Rows from block 3 of the audio encoder of a small contrastive audio-text model, named by matrix and row number. Rows with one number belong to one neuron. Each number is 500 + 25 x the weight over its row's rms, rounded and kept within 0 to 999. All counts start at 0. Numbers have three digits each.
After each neuron's rows are labels from the 100 clips, of 14848, where the neuron reaches its largest size: "responds to" is what is common among them. Only what is clearly more common there than usual is listed. The data: chords played on synthesised instruments. In brackets: how many of the 100, against the usual share in percent.
# gate: MLP gate (encoder.blocks.3.mlp.gate.weight, 1024x256), inputs 0-127
# fc1: MLP up (encoder.blocks.3.mlp.fc1.weight, 1024x256), inputs 0-127
# fc2: MLP down (encoder.blocks.3.mlp.fc2.weight, 256x1024, transposed), outputs 0-127

gate.666:492490527525496474479475484513472492529478518529475486508555499493513510518494474469501542543502495528505489509505529491501502534520504461492523505471500495476504492513512488496475487514487510493540495524477529500482493485533501476458484515482506452526480490475466486452505488532540545472538482557499494527513488474491515480470484480489519444493512515478461529513469490530460547474488
fc1.666:532510499463472482473473478532506466508501452449534465524442517529492467521505501535513456494490523502510489468568496503524470529463475481533487491503458506452541516464497488487518500494460485511475502527532517515509479498493504483487486523499492495530561498536509493471478529499498529498524497524476562504472517508509485491476513514465506522499481513510528513513512529504518495495522
fc2.666:561494527507515499499497501509472510484530492505475510500487499520489511487532505495572490507451500518493487524531503525477526498517469518511480493516490483493453522478505496495502468491503480557493564572505516521493466508545500511467475488482454527489553435509530488523489517489514504507510506495497537481526500498526476499502490487455503503507524490468470482493505540518453509464514
responds to: pink noise (31 vs 7.5); rumble (30 vs 7.2)

gate.261:523509508450530529512525502503513513508566486507550468509481481503468516478471511517493487488516443533484504496488469523489514487503526542507502469478486498536514491484507508497501513553520528459506540487518471472507473493510534499513511501518571500492529491490506488476503494506572499486511503464456521462512522532487546475467488512536499527490460477495536502542531500472500504515449
fc1.261:490439516538501479490487499504508491564469527490486469465485519512517470494523445528495518462505555479509494474528518521502550525508461448476519489500534542517503479449489475475506480502490493545474491479497518502502492486482530483526487536519474522500494524526483485490496529484490535528487472496498479518497486467470505481507473505455547534489473551481504478499483515534534474490515
fc2.261:451476491543506515472538489481508517525503507490481463516517481462470538529471547484478477504554529491544486520475514504481496493506501534520502471533505482476538483510489497467527490499529553522482519448534500542520492515508488485505469538462489506512490540550507504513487498469491476496520448460497467526468480449499515495502507487508480487493511499478485485503526502450524526557547
responds to: pink noise (42 vs 7.5); muffled (low-pass) (35 vs 11.4)

gate.241:432480533523519521477528459504476501462487498527490508507490477504552445538510517515494547538523515493550474502499486484505501537477503483544461547481471452515480481470500503478521529539521472504493475480493482504476528501518493494500521487519490543518500449492486490519458491539493532485507439483519482488483496471478517493499475528541515507511479547482505529505482483491466498503520
fc1.241:495512484541460509493522543523541527489507484514504473455509483522466498528472461506459505466475510493518516472494486537520509526478483489495494511476464485505475476503441505484505504499467460486511487480504468547478464507470486530484521496523471511484477488487506501499461482505436473493452470457480496497517486513515510476490529502510507483525517505468472530516511481487489482514499
fc2.241:486535501492505525527514508497494502517517516491523485507497559533520499503474555526508521508529513514498520524473487488508480450486464464457541484499504516479469452479514552519541494558501499461500503499519540516505527500482502493490568495493512471498500518497500403531508516496514497481522477522538500484469526536467498498489466508505461495496453525491521535498502505527483495483465
responds to: reverberation (75 vs 34.5); text has "room" (75 vs 34.5); text has "reverberant" (75 vs 34.5)

gate.594:511474526503514478519541495514536516504459547501521502465549482461486501492452506486529511528464535515483519457507538488521501476487464468509480498493492484485465500531436520463474502488452523549495473471526525540478470516471513493498494499473487504523503480503499519495510521523471493507501509469524516489482491559497479533498496508524466470507492523461520518476496463505472529501511
fc1.594:549517488502508475509503510489506462501490506536478492536493468497535506479525454486544473538524439493496490456469508515510455518478480506521510511463511546534445479492505477504508462532487480486495515522528501474526480512520533503483524499479547498484446484504490514552539474497505504440502457471486525463496510490504531491498480466474484464512520504506461486531492512476509488502489
fc2.594:460503521483514493451498519474521459466531466513522497505541505460555531512460452520505483497494550540482456486518530477479519499516469471496560517511475512441516498497500504489448445482521528548529484497545504485503476528510511524502507503503497515500510478516541483472478500487500482475501471480481455489496474517493488502510469506553489514481452541468518556518495496515518497502505
responds to: muffled (low-pass) (100 vs 11.4); pink noise (55 vs 7.5); white noise (25 vs 7.8)

gate.472:488465543498467501531507520514512464525463463461540530488449473508518495541534549554495502468527505564530481520465470477501491563516528505560515462493483521545454532489466504504492510512506489524501509491499475494530462526508465516508535455511531491486494526498535502478516476503493520520538493530538483475486457461494526490479505466499496537505514516501494502494513508504479524515506
fc1.472:519526493505487508489510502548468488553532555496485472483512474462484535436490480446496505489495483461483520451561533525526498473492462441513527517517547537469529550491544503536525483487497515514479480526485514535506502460488486523506484495453470504556526494504520452500521475517491490473476529485485473528506531527467450497496522516489494470475460513538511488464477536484498452487514
fc2.472:523521509481524500512431480488428517506524509433484518496493512470505542464505501493508515507466505490467526498535525514505498528454521490514529485551492506485431487512509513481531526553514487482502475509562472478514495519509463508487461507508462528476516522504483479467526510523535496483478534466461476476495560493468540498506542532501519491485489509501501503498527469484530478493480
responds to: reverberation (72 vs 34.5); text has "reverberant" (72 vs 34.5); text has "room" (72 vs 34.5); marimba-like (53 vs 8.4)

gate.306:514496469521517521489519513495470447486518507508485546504490524510502499418538517523536488474505448507509506488460512520520525466520531489538536530538446498536490465496507533475485505482481514489534501542477489558484520472506483473488532533506453499518497489497472490459477523516496477489478517521505516492486489482453489512484476522462517509516519546483508461507497502491511493509487
fc1.306:491531510530474521470485455445519549502521486437504492516492505506527495478484516474453499514504553496485503508527522482492481495523513523483465548479517522490457534527491495515519490540493468506480504513514527488553512523479496502520465485502505547549492531498519526526452456446479500439487470501534511496509538475474550499458504494506453510470524462478506495493510487513494505505537
fc2.306:459448461517508477531517473548504507478503482510485514492509512483495481473487504461502553512468477498510465497454514501513542426495494504504492500555478520515475460508477533491485495491505524494546502531461520511493522499462525497504498499469493514531544476451430464446474575520526495470471504523490532489516524531498477473447511489484461517505506521496524487479476460484494499488478
responds to: the note A (77 vs 30.4)

gate.312:477488492454510511501495510589528480449488502515509507499490496508469538479504468493463467521513506516488483528506501524526493544486492473522516505464486497467498470514509484524490471479494500493461481480528506491471516496504517524480493513482480517535510508492495482507456519485505509514539482487517472485508510472457463511469501522492493532503493473539497527483521477510496497524520
fc1.312:563524506535470508521483500488516510523498528574492502476492457498501510537470512517525515487507544505505507524453509495482537427516505503449482495533529497549493513484483547479496497507492530527548509461454483486503494506479518493531514478544515441510510516524486502482505485533519526479523510507492521502514499521523529461521513436475527459535492517479475477506472489512477466473473
fc2.312:505487466505488467492504530534479511519519475511536527545496508522529505471474525489444503550477462535466515533472521503502486505493514504542474517556511534448481499515531494530520454467496481523481485530531494486471509526506512534487492482481481500505477505500489506486459526505516518522468452482481445498499494521491527525529512505503511536483511488534505497519511512496447523476455
responds to: arpeggio (90 vs 49.3); the note A (87 vs 30.4); the note F# (74 vs 30.9); quiet level (68 vs 28.7)

gate.677:437478502473536507461477509511448501484519509511479497505489516503480515561511485491472448494505476447428532476493543486462483483531500543522495552500491492477498502467544462525497530505492517449512523531503482449507509487482511462476510501482514518503485486467493518509519486500459454534495526512540530503475518501517484513480545522486541526518490542492483497473492511492476496538478
fc1.677:492511498489533485462488511535470513495530468472517510505521500530528521576491495459483494498512505460452520519507518479508479489535511538477507502514514469491473487506499489514461514519461509480497525557506491469525457478560544446495526482475500539489491505491476524478512533496497507503502520502482532517534509452504501483486532509481554547505475492487492501450518508541472440514475
fc2.677:508483531505488440510526455491501469447488476509501490480507466496527482449477482522494490500506485481523507502500448527481457497509503482496476493498514517492516460468523522510483544502488483504481522487509541493515490495530503473473505453438493527526513496488511505512477509480494492461497496501520485499489482496494530526534477459522518495483507481507505499475544526513464554472517
responds to: the note E (69 vs 30.5); electric piano-like (37 vs 8.4); root: A (28 vs 8.6)

gate.667:489523491485486480459494534496529552468479494491485490507482478499510503497447541550503459514465495500502512504512481509495457503470432477452493508501507454505507508470471501498565515489532522461498516542498490491477541448480487528499523525507494455506513499495482519498510531484483481514528478516549529525448535492488501465506505542479524516507482483505535479499471481490514478501459
fc1.667:545492550564509497491497513467483531453472485482463528498501509504516494482469505501498497504529502498508482475512509515467495506495543477490524515517556484542480522520470493509529547516561508436470462501508524525501497489535511504509545520482526507561527472474482524455494510499506528489473530512530512538504523511491529550507543519514450529473527520510488504485564514519510486524444
fc2.667:575491502519495515470514508496516529494469488479487485505478477508519477457504484486502502446517479481495487535498535492539505497510499513538526492507466471504505476511497513515462508534534547467467482519478497491489479467530476524467457431483503507513552506481493480529485513490502534510459521518505501546500509478471508490497539510475469522491492526485494456511510518477534521502513
responds to: reverberation (77 vs 34.5); text has "reverberant" (77 vs 34.5); text has "room" (77 vs 34.5); marimba-like (41 vs 8.4)

gate.19:524534524509485528524512504542492527478441450527517534489494499503477506509552459498499502522499553475537479497487524493487496503513521539497543501501539497506465539519516436510485437511510494541531470477511503520495467458493497472525497489513515488501519507516506539487488515526490527491532508526491486536490467521530498486506495500528468534486537494472534587481490493474511503542485
fc1.19:506522495461505484526476453454496511525503536533518505520489489501541476496537485514525477479485469468502492440525521496503493512526501508499494473504489519499445495510467477469450514482521491518495500533517470491529522511485543451459511489481515535494495525469513508520524479453549483454479486557461485506472466500473469485513484506516503528475531502488483473527446499462475504485529
fc2.19:486496515496517500490469530549460473501486490497477518497496489487520499486494443468446440470537491471485480490484487549486504468432490521518475494508520469505528502515501524533512445511528526544533519453487546471525518538477499493507480458480498504480494549535531521487484510495460480478521540485549519500523528532472478507498506522513537559514471495476488503501517446501509509501491
responds to: reverberation (64 vs 34.5); text has "room" (64 vs 34.5); text has "reverberant" (64 vs 34.5); piano-like (37 vs 8)

gate.569:521469463495517496550476461448517518520510509486488464524575519535508491494485503509517497496508524484560496512450482516458504531498479506481525502468502482496500499483458534497512444480514481487538526495500521533511496476519507489499514517473487501510511458514507531505522477518534538475537519464525505537483462487539486532505507496504534540536500511529475536534487490480477529480460
fc1.569:519495484478506502498501505495501546513511463471474487505485509526485499484500470436504534486519470463577503514487494458519483476478466518534518486495530528481485445520481526483540519441522484549503492535489548508491500504479543510523494513486487495487524487535496492525472476497493474538537483442540504487493504477469481502478515498490488476501484462492442520529473500509524496508488
fc2.569:471493546482522520478521452511506493480479489436462473490506513475519491445529491519443485476524477482491497488471473484516482515529537461490473488522498503473479488483550516514534482457477452513516494459485511515477491499504530476492509505491516481465498508551495505505553522521528489527471462474500530477504514501536546534519524483495524519485451458506469471516459526478500466493504
responds to: muffled (low-pass) (29 vs 11.4)

gate.588:478470484471512527519500467507504521505492515495513507555499493494530533497455563531539508454490476500511538503538447503529497499509539476520486470494519489492529516509514539488506483511529489448488517500483464506505419479488531475514492486526508505530514494524525491513528521504483495552509498496483497541503517536500468447526513470528577561522492480489501521497495497532512501484486
fc1.588:493510481477516499479448521519514511508467505497485509526512505539499522478486515531483514476462474486471532458556479523523518520498533521508466436537506469526497526527510491486514477493497512485497503470507495522517431477486521461492484550535507532535490526506538494490512489501515473540491476505486498525504523480507478478531484525527520494517486495482486546503489467550535495492487
fc2.588:487518500537465484473520523492517490475503517464526478443510508507556451521529479456480522528501419456506496512465555539491519504462496550489520475496474504498463472516441501556470491481489487524514469514484507502511501492521484519472464524461500524467536531479471504497469488488535533497504442515518481532525523520479538470473542507465483496495525515538475491492489518515488524505438
responds to: the note G# (95 vs 29.3); arpeggio (75 vs 49.3); the note C# (62 vs 30.1); the note F (61 vs 28.6)

gate.518:507490478550490467515497503499518498505494460493534484521541488461549469513470512493550492478483451497505543527527471517469502535525508493464518478502501515517460462507536488518495471575490522480458487540519479444524468507507502549481511523467535487481505531482501510505548528507534504498511487546471470479489472440494482502468440509531492494513492516486499513511505523493484502527562
fc1.518:474490488498491481529534468546477461495536501506475517580510524485518500516497507524561550478521477532483473513498450517440528485490504498525513497497471491494458500505509505498502526494516515519498498492496449491470494492462457480498474515494518523486539487475507464533504471487526512499437481512502533480527465483494477467467480451485476523489480533478525489496525472465520474526564
fc2.518:469484529452441463507454482509461525487499467482470490474492494523485533476526515525493520501520526499465499529518499487515471469503508488481520502487484488501467498485478539523517517509464532507476495507461525489493496512489442421487492537492481516480474493527516492503519480448534491487466526513479470503476519504523487498508523500501504478485462473482502489499510446490496471508489
responds to: harpsichord-like (75 vs 8.3)

gate.45:534547504550508487528466498478515552511505508542524515483497483476489502492455488497481477477509446478503520503474479523455480474512565492525495506480527510526503486475503495548522475490503479526471489473474530503510518508508495522450496478478528477522481484499521506490518549488501549523532476494440498508536502529491535489531437504521526508479496523455439504492509485478462498505492
fc1.45:530515512505494518521489493457533500497485526476502489523530520468516523501529526539509523475491488494477470467442471510532484514460471514504481478546488481519545512510528545446492480514465504506501489520536529456544492499467528489492491516526474500459511461517475499499465468447532450474511506529528473443513469485489454549466468503489496484482556482535507489501504475465510521510450
fc2.45:475492495464518503484482486530484537508512491491518547491474496499517522507469472502477548492509481536503494472539510502486514505520480498517500526469476487511506507519513496527496510546504505497478490528477483474511465515463453520564494506462510509508513507515491489491506504525490497523478495529516492487492542536464566456504506485467552482517507549504501497497511494526478498507535
responds to: the note E (78 vs 30.5); playing: arpeggio up (64 vs 25); text has "piano" (35 vs 16.4)

gate.107:469453433542494535466493549488546510509461496552508542490447512541507485539458553561533489507505469526519490465493470496440511513524514456540478470540511535499503541501494520506459468474467499491518471516529551512524484500490490513496539494529532485491460468503477525521476491504528465530524477506477500539483537497518484466489478509502504476518547520505475500496489496511500473507515
fc1.107:497489529514544512495539430526463517495506480457469486549497499515465467493483461490468475488546559492481487527493505525530437477488500530485549509472494499455549502481472498496527494490510495521559510555485503513527523528477499490512484493483479465514548478546533479497513447510457518443491495519490509456468480486502510509491485556475480504503502441527470487477500521523476523494526
fc2.107:462526516486509432542519558513511503469534487503515454484497516517481518508519468481432474494494490507555503526484484531526508454489538477519510469476466479514541511509486525499548481523495553487501469496504529502470538503510513494499508510485552474505515450437513483492472540481511491515481507508479492434519505498519486499561496488469455520525516497470504515455530484524500499538493
responds to: the note A (60 vs 30.4); square lead (29 vs 8.3); root: D (29 vs 8.2)

gate.343:468461478480512478506477494514476464494527549490526497516523453525513520472484527502440515485481491477487482480516529497500509543459538455488514502473500516479510468498508492489502531483511462542479467528503490493444523470505508469488499525514444532463510507498488505457494482526528453498487460483477486486479494513482489479484506463476508485487501468479483481464510485529505536555530
fc1.343:528493569497475516496481472520480511510536538473506482536489431482496515500460476536496509528500502450526511487522489538525443491520513488438501493503529485491521476561449552478523507445497506512461480512465488503473459507492528506493482536488489523498500546558510519518450535470503469438501455502498490468552491513474491524508515481518492486511539474513545495492506483511505494520517
fc2.343:470452518497444487531521514485518529489486514494510490469501528521477485504529487464493489492489497540516525456495439500473519468513505475518480478482499489462503507524507502479530477497466502497498500558481491522529490523495514483516472516466559477508440488501514489527515488500467505517502535516534511530524521485526446501461469539486484445498484497511523445521495520494524479483462
responds to: the note B (76 vs 30); the note D# (67 vs 29.8); square lead (27 vs 8.3)

gate.655:479488511489497518511499543543471477479499477506494502545473527482511460473561467515527542537500475516505523553507518486502513533489518510488511512504500445465535497491477495486513462509499514496512510478513502494493487494484496512502495511505496510473479470514492503505481511457493439528522465508480514493456507486513512512521507502532481490488489518527507554470513463513515514504531
fc1.655:501496481504514474491477475506523518498479526505533520491460487510522514488520512453502454465503510445482506496498489518481519482494505470511507509488545544531445475527501485487486524525504506536499473517473472503479503531542518515523478511473489471507514473482538479501545489516497584469504529477524471482521467492508482486492466492509482477496517517440542465517503532552465499471492
fc2.655:504488507503516511501490488506555487529510523504474526494476493447452539458494491502563546490558481509514521522512442512537468505555488505489505525513486505520485508464456452498483510482501548493495523554462513510512486526466498473478481495505531511450482508507487504528506494528444470508477494533490481536493461532489484496460497524470540527475491491478472491500469491532517459481597
responds to: reverberation (64 vs 34.5); text has "room" (64 vs 34.5); text has "reverberant" (64 vs 34.5)

gate.224:533547485516476515511519494468459495466508559514500503483535481510532503486536518512511483521473509482490506500556488463514537480500503486488491523476564504510509472501496511510505499510475517509485485505474456473549487534491565512468510464505476520459508525504474523488492536474518525482502502539464445478482503482506468468509464500465532522480511500500449522511493491482522504474509
fc1.224:493518515508530495495466505515507480477502503490507546491510507499463512470532465529488488520525498555541460523478481480470386457475483527537469488524540495536503506549499522514535511496484517476467480495469494528497515440492479467503529513534497476477528477461499516476475510524551556510495487494476503503468463471502524471537507520510490496475489504512518493494479500455507486439553
fc2.224:490541479495488504529477507561486497464455469523484442512498515525489497543494529535479489530518537470546561526548486519529456497506518521514493495470503508520489531504483484517505497483479533541503469480517489503509513523519509473514493504513481543489507480457519516494553534477471521518462508523466513496500481455502507540488493536505515511489496488533525452482470452475529475506481
responds to: pink noise (50 vs 7.5); rumble (45 vs 7.2); thin (high-pass) (34 vs 12.2)

gate.654:466527522459498494527498542514522441473490491500511515532539506510497476514460523531533511497512480498493529505447528501498535475468470529486536468434474466505489491467516514506496506503529499498479506457430471508470526509503509489501551502485485499573513510479506485529493492486485525526491482537546530509494502480488496501503525522454453473525491481484492513522492497508496504523469
fc1.654:499535529471496483498470519483513458465475542524453516546502446482487500468475531463537516466504544471498543476502493494505489534484522546491509499503502526510553490490503494520499513481498490516478501466448490483447550571523485523486494525495477503559548494516484493478514468510481508523493511522567548471509495476469498480474499500494491479467468468508484504505501536491482505495449
fc2.654:507445534533529456502506556511484497496491506464540525520481525502492518516525467526463461519451465471465490487507549505504489502539525494411501472498507491485504487503498547500543508478497489516513522488493520467493479464512509539495505516503496447438484539513524454497469489518471484484492507522450497469495472543500516514516504496463499444529551491483463490522494480488500516507507
responds to: the note A (87 vs 30.4); the note F# (66 vs 30.9)

gate.59:518471533476517527492507515520496482460467474477481479512471462483528466463473541444503485492494505526486488501531502537516503525536510503497558490466521503512513477469506535535494524498511535562534472478550496489485513515504508463459556516467482470511460476474438491524537490519507488489505476559482504491501500551508520501494451517507506517458512521531507510496490515485490514463517
fc1.59:508474508530483492508513523517493498491517495482466526527487527528508463485492512489479527502454518482476505537498490508483497547486492517514538562474466535466515456498500525526497503480492446502495487485498507478482543476491507490481523521509505440526469503471430480460455498507485499516483568514519475552472517504500509490505492543522539470461491521554514533501499523488521493495467
fc2.59:524555491481486493522475562458499515556459548466499520504507523506483512521486537494476469525536475508509483536461512468506514505512484525479498477521468475494538539541498534532492527449461490472439531516527514506499488473506481493503455503511491486506493491526455510516498488524473520487486532454479540475531553486480489510525463510525470419529500555499494494467526518535529496496483
responds to: the note G# (68 vs 29.3); vibraphone-like (31 vs 8.5); root: G# (28 vs 8.1)

gate.411:473494517496526486523488536482486466520501530494480479511475479495497492513509521523449488545493503477539503474472571518531463470468491534514492521504478546463510528540488481524506516511478504525484502526543538528501498524469539470490575485505521510497529462475515539537527557462485463495505523502502506453547541485484513517511503525526507474510483440508505467510530572500520495474527
fc1.411:489520500521504520469502468531485482482493498508485494484489466477526484558524519518475540524490490563457498506505495505479565486484498506492470499544510543536548481535488469502506533544504538478473460484476562480509492546486521495502512481499457536501452472501510515533507501471534484479504520503463490510513528500488459494497519505509478466494490515497539535504488514480490497501444
fc2.411:502529485535455501521443496504502468516483474490524511500486512486507515480499513518510492543471487539498478530498453469517528491485545481531494492532485506535543540501496541501459485497496501468517516482485523494531537530505514545487514537550535519515495546475481526511463467502470482488484510477503506564505514503489499466483503514468503494477529541504479484491489495493510499514530
responds to: muffled (low-pass) (45 vs 11.4); clarinet-like (25 vs 8.2)

gate.711:483472463531489490505528508532485505503481511493497533519473477478469509508498490466531456514482497496470488434496498504544526459501476484506501539531499472498521520536468525509473493489502481493501444486587477490499491457491474483477454524539453483497474521498488508468502457541496495495464487502518472487532489451504502547494498445496493501521486473493477483529499465507510553512506
fc1.711:484502495494496485510555504526502477480478445485501507513530484526516534523502461452534492497508516497451463496466518470538526471478448479487500473520514484511515514482494477527511466469511488514557479488536503487474490530484459501470442523491488462541497489472495517472508452529541525533462524508514503479542494494523535529528485524499496503468514500504482515486495531498524532536487
fc2.711:503510554477537552532450494490490487502534492519487447475553514513485491539529492488440456511515532514496530548494493493522506492522492506504479468493523512497511496502518463501504499498518462522524562535517528521510496541482495552524531507501559470568516500541505536463465489513496550514511507512507527493491513569476485527507496487480499525482518503521524580467457475481551505499473
responds to: root: E (51 vs 8.4); square lead (46 vs 8.3)

gate.513:512509507502466516532497568478451436503561479521528482466522498464481450532504518443467500465502495543535546444462475506521504515500496506537525499528516500539497487472450493539482492519467512490519523475535467501539471478500519504517515509509517516491505481495509488497447459541467520454522512566473509479483521526531493530488494470515525489517483464501519520495483509506523483497508
fc1.513:520493501537517480494476595475503496481541527487494465499522483458485477543505501523477530491496509505528513554507500475497551513482477473522519492499554482509470461495458506518486506474492552491515518486498494497548485491491523463503461513497518518486492471473494466511487482458475490493513559533461493501482488529521558525499454471505528484549510491477505517490490547521497515527522
fc2.513:503504498489494550509482470481498460497494481497500488499528537493497515504478492488468465509535507575544468516492527461470464498533472561509478515504496497532493518482476460516490540447502490463476517494465482439539493533495449537500510486522487535506493504548505490453495495471503527475537495512474462495503484511483463461474532457527468469511483486555498499485518511499535495533532
responds to: the note E (66 vs 30.5); piano-like (55 vs 8)

gate.260:520520514484526522487523494522452519501548513523527484506494489490509523516496476473485536491507501511476539521502465507435501495517490465466512485482505518477490510492496483499467526527437516458484477492478517466503428510495521532436478499511476501472497544473487532500501523448539510493477526505479477476492452472503468530547536481540445479515533476488489484530497503501462466509492
fc1.260:489501512493508525523511536537496527496464476503558537506507497500525541508541429517464508548526532516480513496520490488504485489506541503511505486515470472463511511462473512465530493520468469517535530476460521505480466477524529538449526489479476504478501472481485570505489490470533556493479490532496518506486503503470502489499520513523486453496470508530464501487469484470500525503513
fc2.260:518498512490485489518490485516474480495502464529514477485523516477507482488486482501456486538474517483520487521459500500558526557540507538508494481552461547465508461521533506532528496503543514557486507545489504459512522496453539487525516563510494474497468498512501489496477534481474504485533429473547480517521507486482521507494467516494516518513482518494459499513479497475503507506493
responds to: pink noise (44 vs 7.5)

gate.141:483498520533508527486522513464489470480500560452515480453537500503500504512508466513495524539459500521509514515523544480474497486469519510522488453495530501530485497454523475537483516513499531494483489532473507535485504508516520504519506545497462558477523511495510550548513455490482493435500487518496514480488540524542485539519543463512517489498487502504484533511509478488486509474543
fc1.141:490502481552543490478490455469505504542501527482525472515568458455505488520489483501536493516506472517504479511453524472521471489513480514445495473483508470506515523474520482546526481515504488493505494491523501537506521509471475519530441542505463531499500502542484523504504481508500498485526476489520486497490523496503478479518513503451447478481470506511534502493520484471500492505494
fc2.141:467500470517445480498494515458524505505490472472509522518546486483505500507544512506478484523475459539511505494479521536497509478451483480476484522518501444499495499450473531532535528495496538451501484456518525522491531494487496457515482480518516502526492537456491481472506536500489481506516482505496475498501509482469461487519506478504486458453454531474497525542485528512492520456527
responds to: muffled (low-pass) (92 vs 11.4); rumble (35 vs 7.2); pink noise (34 vs 7.5)

gate.299:520466458433532532514487488486517501494496521525524484511461456495457536504489521505487488483519488512512503525537463496477490500510495486462447470520501513484516453480503545514508520503530431504514534493509504519557513506506490446485525465547479485489503564499486527535480494526496507492468505521531501476494481521524480524507480508497502507497467524466518521494498477484519512523501
fc1.299:470510481485536510483563495499491462499506499509471492534465482474484507540507484523533533486530483472493500484474497510481531442466477493491477506500549511475537519462522497479527477506485500524482479523478549532483490481491504522504477498445485500476557444500494469481487489509463465490532491526501496499473577493473474487509505509482443467475492505520428496475505472502456514473473
fc2.299:522526488556519459460488468531481485509488496509467493473496469496481515503473473506521501528509493538490508495497457503499469512473512486525498502474535520474499469472519505470522488500467528499487474503454512494503489500499499449467519484468513474539508514471458518466483491502475510461480511466471481488517514476549482518520514508497518524462478479503541547471522462518506483480462
responds to: the note B (98 vs 30); arpeggio (81 vs 49.3); playing: arpeggio down (54 vs 24.3); root: B (39 vs 8.5)

gate.757:486488530501541524493513488508457502505503491511533503481487478508523508490472508541522557513539514549479507483483476532519528491503503469463478471437489486493505488502522511529540492456491469473497574486558481559494529476524511499481515469532496478503491535506546529492536481479458525455539513531499475498490492517504539492491500537510530515485557500524509483526501528511438505489535
fc1.757:540535507507499519572468509513504519492544469479467514481525537513463464483523491484485500517498486409510504538526494492489464484452519487525495550500550486504511494463550513461464539505559510505521485493482514457482494497487483505517501541472507495489461496493483491508514487550502478561497529483515496517469533490478492532484516487475488489536497495510466505427514501490519533479474
fc2.757:486454508470519492539509533512470482498484506505498517497515511523510483485471468522494494509512539480526525508501488522496539481490504509509503483460530506509499504522496473483468446504496557521477479498486505539509482487540549522510480432549511531484499491504520479501517453481496505526522497500465519504502529489492545469515469521509514533529482534488543499475482545525496570497486
responds to: the note E (86 vs 30.5); playing: arpeggio down (60 vs 24.3); vibraphone-like (41 vs 8.5)

gate.148:492526471493521484492437466518516466506464508522507461500481444500485524496482486515514442499480536481443525461499484507525437486505475520496491540497538517517525511481536476510542534496505507479488539496527512465497483529507519505555468533491487544483499487503494514495517494494512486541478521534539576516509478540513474537483496511526533525488536499525475461497527483509542492489442
fc1.148:479468500491473483516504529482515487494482467506521497475467481507465516540458518511514477490537493518510510477509506504504592490512451535514540498522482484532536475470498477509516517485516536516481481518544488494495556501541471503481519522532523489490490542523508498529532473518475488455471506511465476480429490479513538501517500527506491498525465520474474528519448497547509518490501
fc2.148:471480516542497510494503444484481514496511520537490452492500463492526529498536511538458478518456460459481511511481523465492504481503500441515486521480503514490480447502508518479465510507510431564531499512535461518468524495463521513476474489524484468467513524488496503476469562501497539522456480436479523491515512541512477507515482517473508492516487467510478527469522498472508473547499
responds to: the note A (86 vs 30.4); the note E (64 vs 30.5); root: A (56 vs 8.6)

gate.210:487479510500475541469480529517497473494525472505516488513538464541520501482443516530502483457474524463538510500502505497493518542517516505509523540476528449489484484516556500496493451464496492449500493523485529492531520513529518526482476463459525491489477502511481537530489496526534511488519516475486532518461503503512495506524523509491481505508481485480500531514527506491518495485506
fc1.210:495523493518515515471486481473537475530510510512469543479503458490509494483471482533507485536474469520540517527493500543520465466499527455507537528517491491498429491488490513493455498491501484537429504495500490495518503491483455481485491480501497452420494517511547509481529513533515541497562499469527512484505477508467467488529531526524480529509524464480528489464512517465464510481464
fc2.210:518479449484510533429511570547510538489505463493553509528573481512525534515508497507497460480485524506514505515538500526509473516524511530508500521522502510467492470522494546532530499510501451502518521484466527427508494453512490504503485535518512485484497519536507525474500514519531518485510511522451541455498505509490475494501519486498526523499542483511532500464547497473467477467478
responds to: pink noise (66 vs 7.5)

gate.108:532509538484488511479502476474518518492475514544492528498502519508500473478522551522502472504479500561464493467521532511536504524455461506470531552526492540516514531497526479500497530503532480496552518512503520523507551530504507514480503473446528480511487479500496493462519507494494487488524495486500479482517472460507469529531529491508486448490507486472494522482536491459504495560477
fc1.108:504478488527496479518539533488477461500475537480467510505471429513437503505502492504511521479459484468551521523454520493513503496529534502503499449541487515515530496496483523475470474501496517537449513498445514497499507496534457496509513513521516498453495511499493513516511477550499442535489509524500502495519483467480466486469532458478478502492462497479483511477500562522502522458514
fc2.108:454441447508469476485513484505491491488513495495469486507523550507452471539483512515511464487536482494517483496514449498468482473525515567468504486481492524508535499500501526426481504506492505521505506476519511508491514542464477467479506502547470529477534516497505517505465503509553512480470517457481472510485495461518577516510483519504515456468457530524475459511496515493534493489490
responds to: pink noise (53 vs 7.5); muffled (low-pass) (40 vs 11.4); white noise (29 vs 7.8)

gate.616:471535457495511513475489504513530447543498502485496511449457491497531464479503505488446544474546507489515483489490488501522485490488520514465476474483470527506508502512454498528492534484548428519471488435498532464516537504507482493505531512507564463513461486479415472507479489541461493464507500507485516486500478492498535503510495517495511479471530533498524537483481530529483540498493
fc1.616:473481516489538503495470513515534461488524489488515472492479506498473466518481505494403508535489493463511466527496469489456476487510486496487496519458515486536522517476465481505519534491555482520500524486496523513501512516497486500531516454572481480517512491478513487476536426490482513492485517523482497485503495544489525508486476523484496458483542504496459485492526539525477524498435
fc2.616:492487527499524522458560508488512498519539515521492513484518504459501482528498530491527505536493472452474486494503501494490508470523533489444477527483484493538525487491490541501500520498472522511483486516561490508454439524452465515501487511462521497526517510494437492506501487509518511473528508497465554470493524491501510469485501461512500471482516499509482512467505504482502518509488
responds to: arpeggio (95 vs 49.3); the note G# (83 vs 29.3); playing: arpeggio down (61 vs 24.3); root: G# (31 vs 8.1)

gate.274:470488545489508469543491520503480453526497475502488472478520523536508508500496465488516535532519458542500494472509492498499534516557502534543443509486487516505519465490477508501428494527547501525470522498475476493484492536481509506501477544490527472476516466488522509507475511452507500503522513534511518527511519460479509446491507490494466553505493498481500481479498506503501513471522
fc1.274:484520506482456519506497528430517456471530524501515511489474464505496486536508497505471517458485486496522498523487538467524475500461470469492522502504532521513506482461509492476522470482437510470496479465512531501497488491480532500548526538520515494503503463496461492506504463506467492479523572470437559483507468508501525528497521502499510519480518500529468492495452483536545506500434
fc2.274:484519508540514494545537495535503517514482470529517490502504476505457509472486486477531489525498486482518546496493495479502501487491503522542439482497503464492539551478495459521510524494488476513508484488475555493521443523453501516472472474498524501548512554498544516458494537503486507494519491533457470514466512527545533491537510473517501470522493530493535487533517545490482512516495
responds to: the note A (96 vs 30.4); arpeggio (94 vs 49.3); root: D (26 vs 8.2)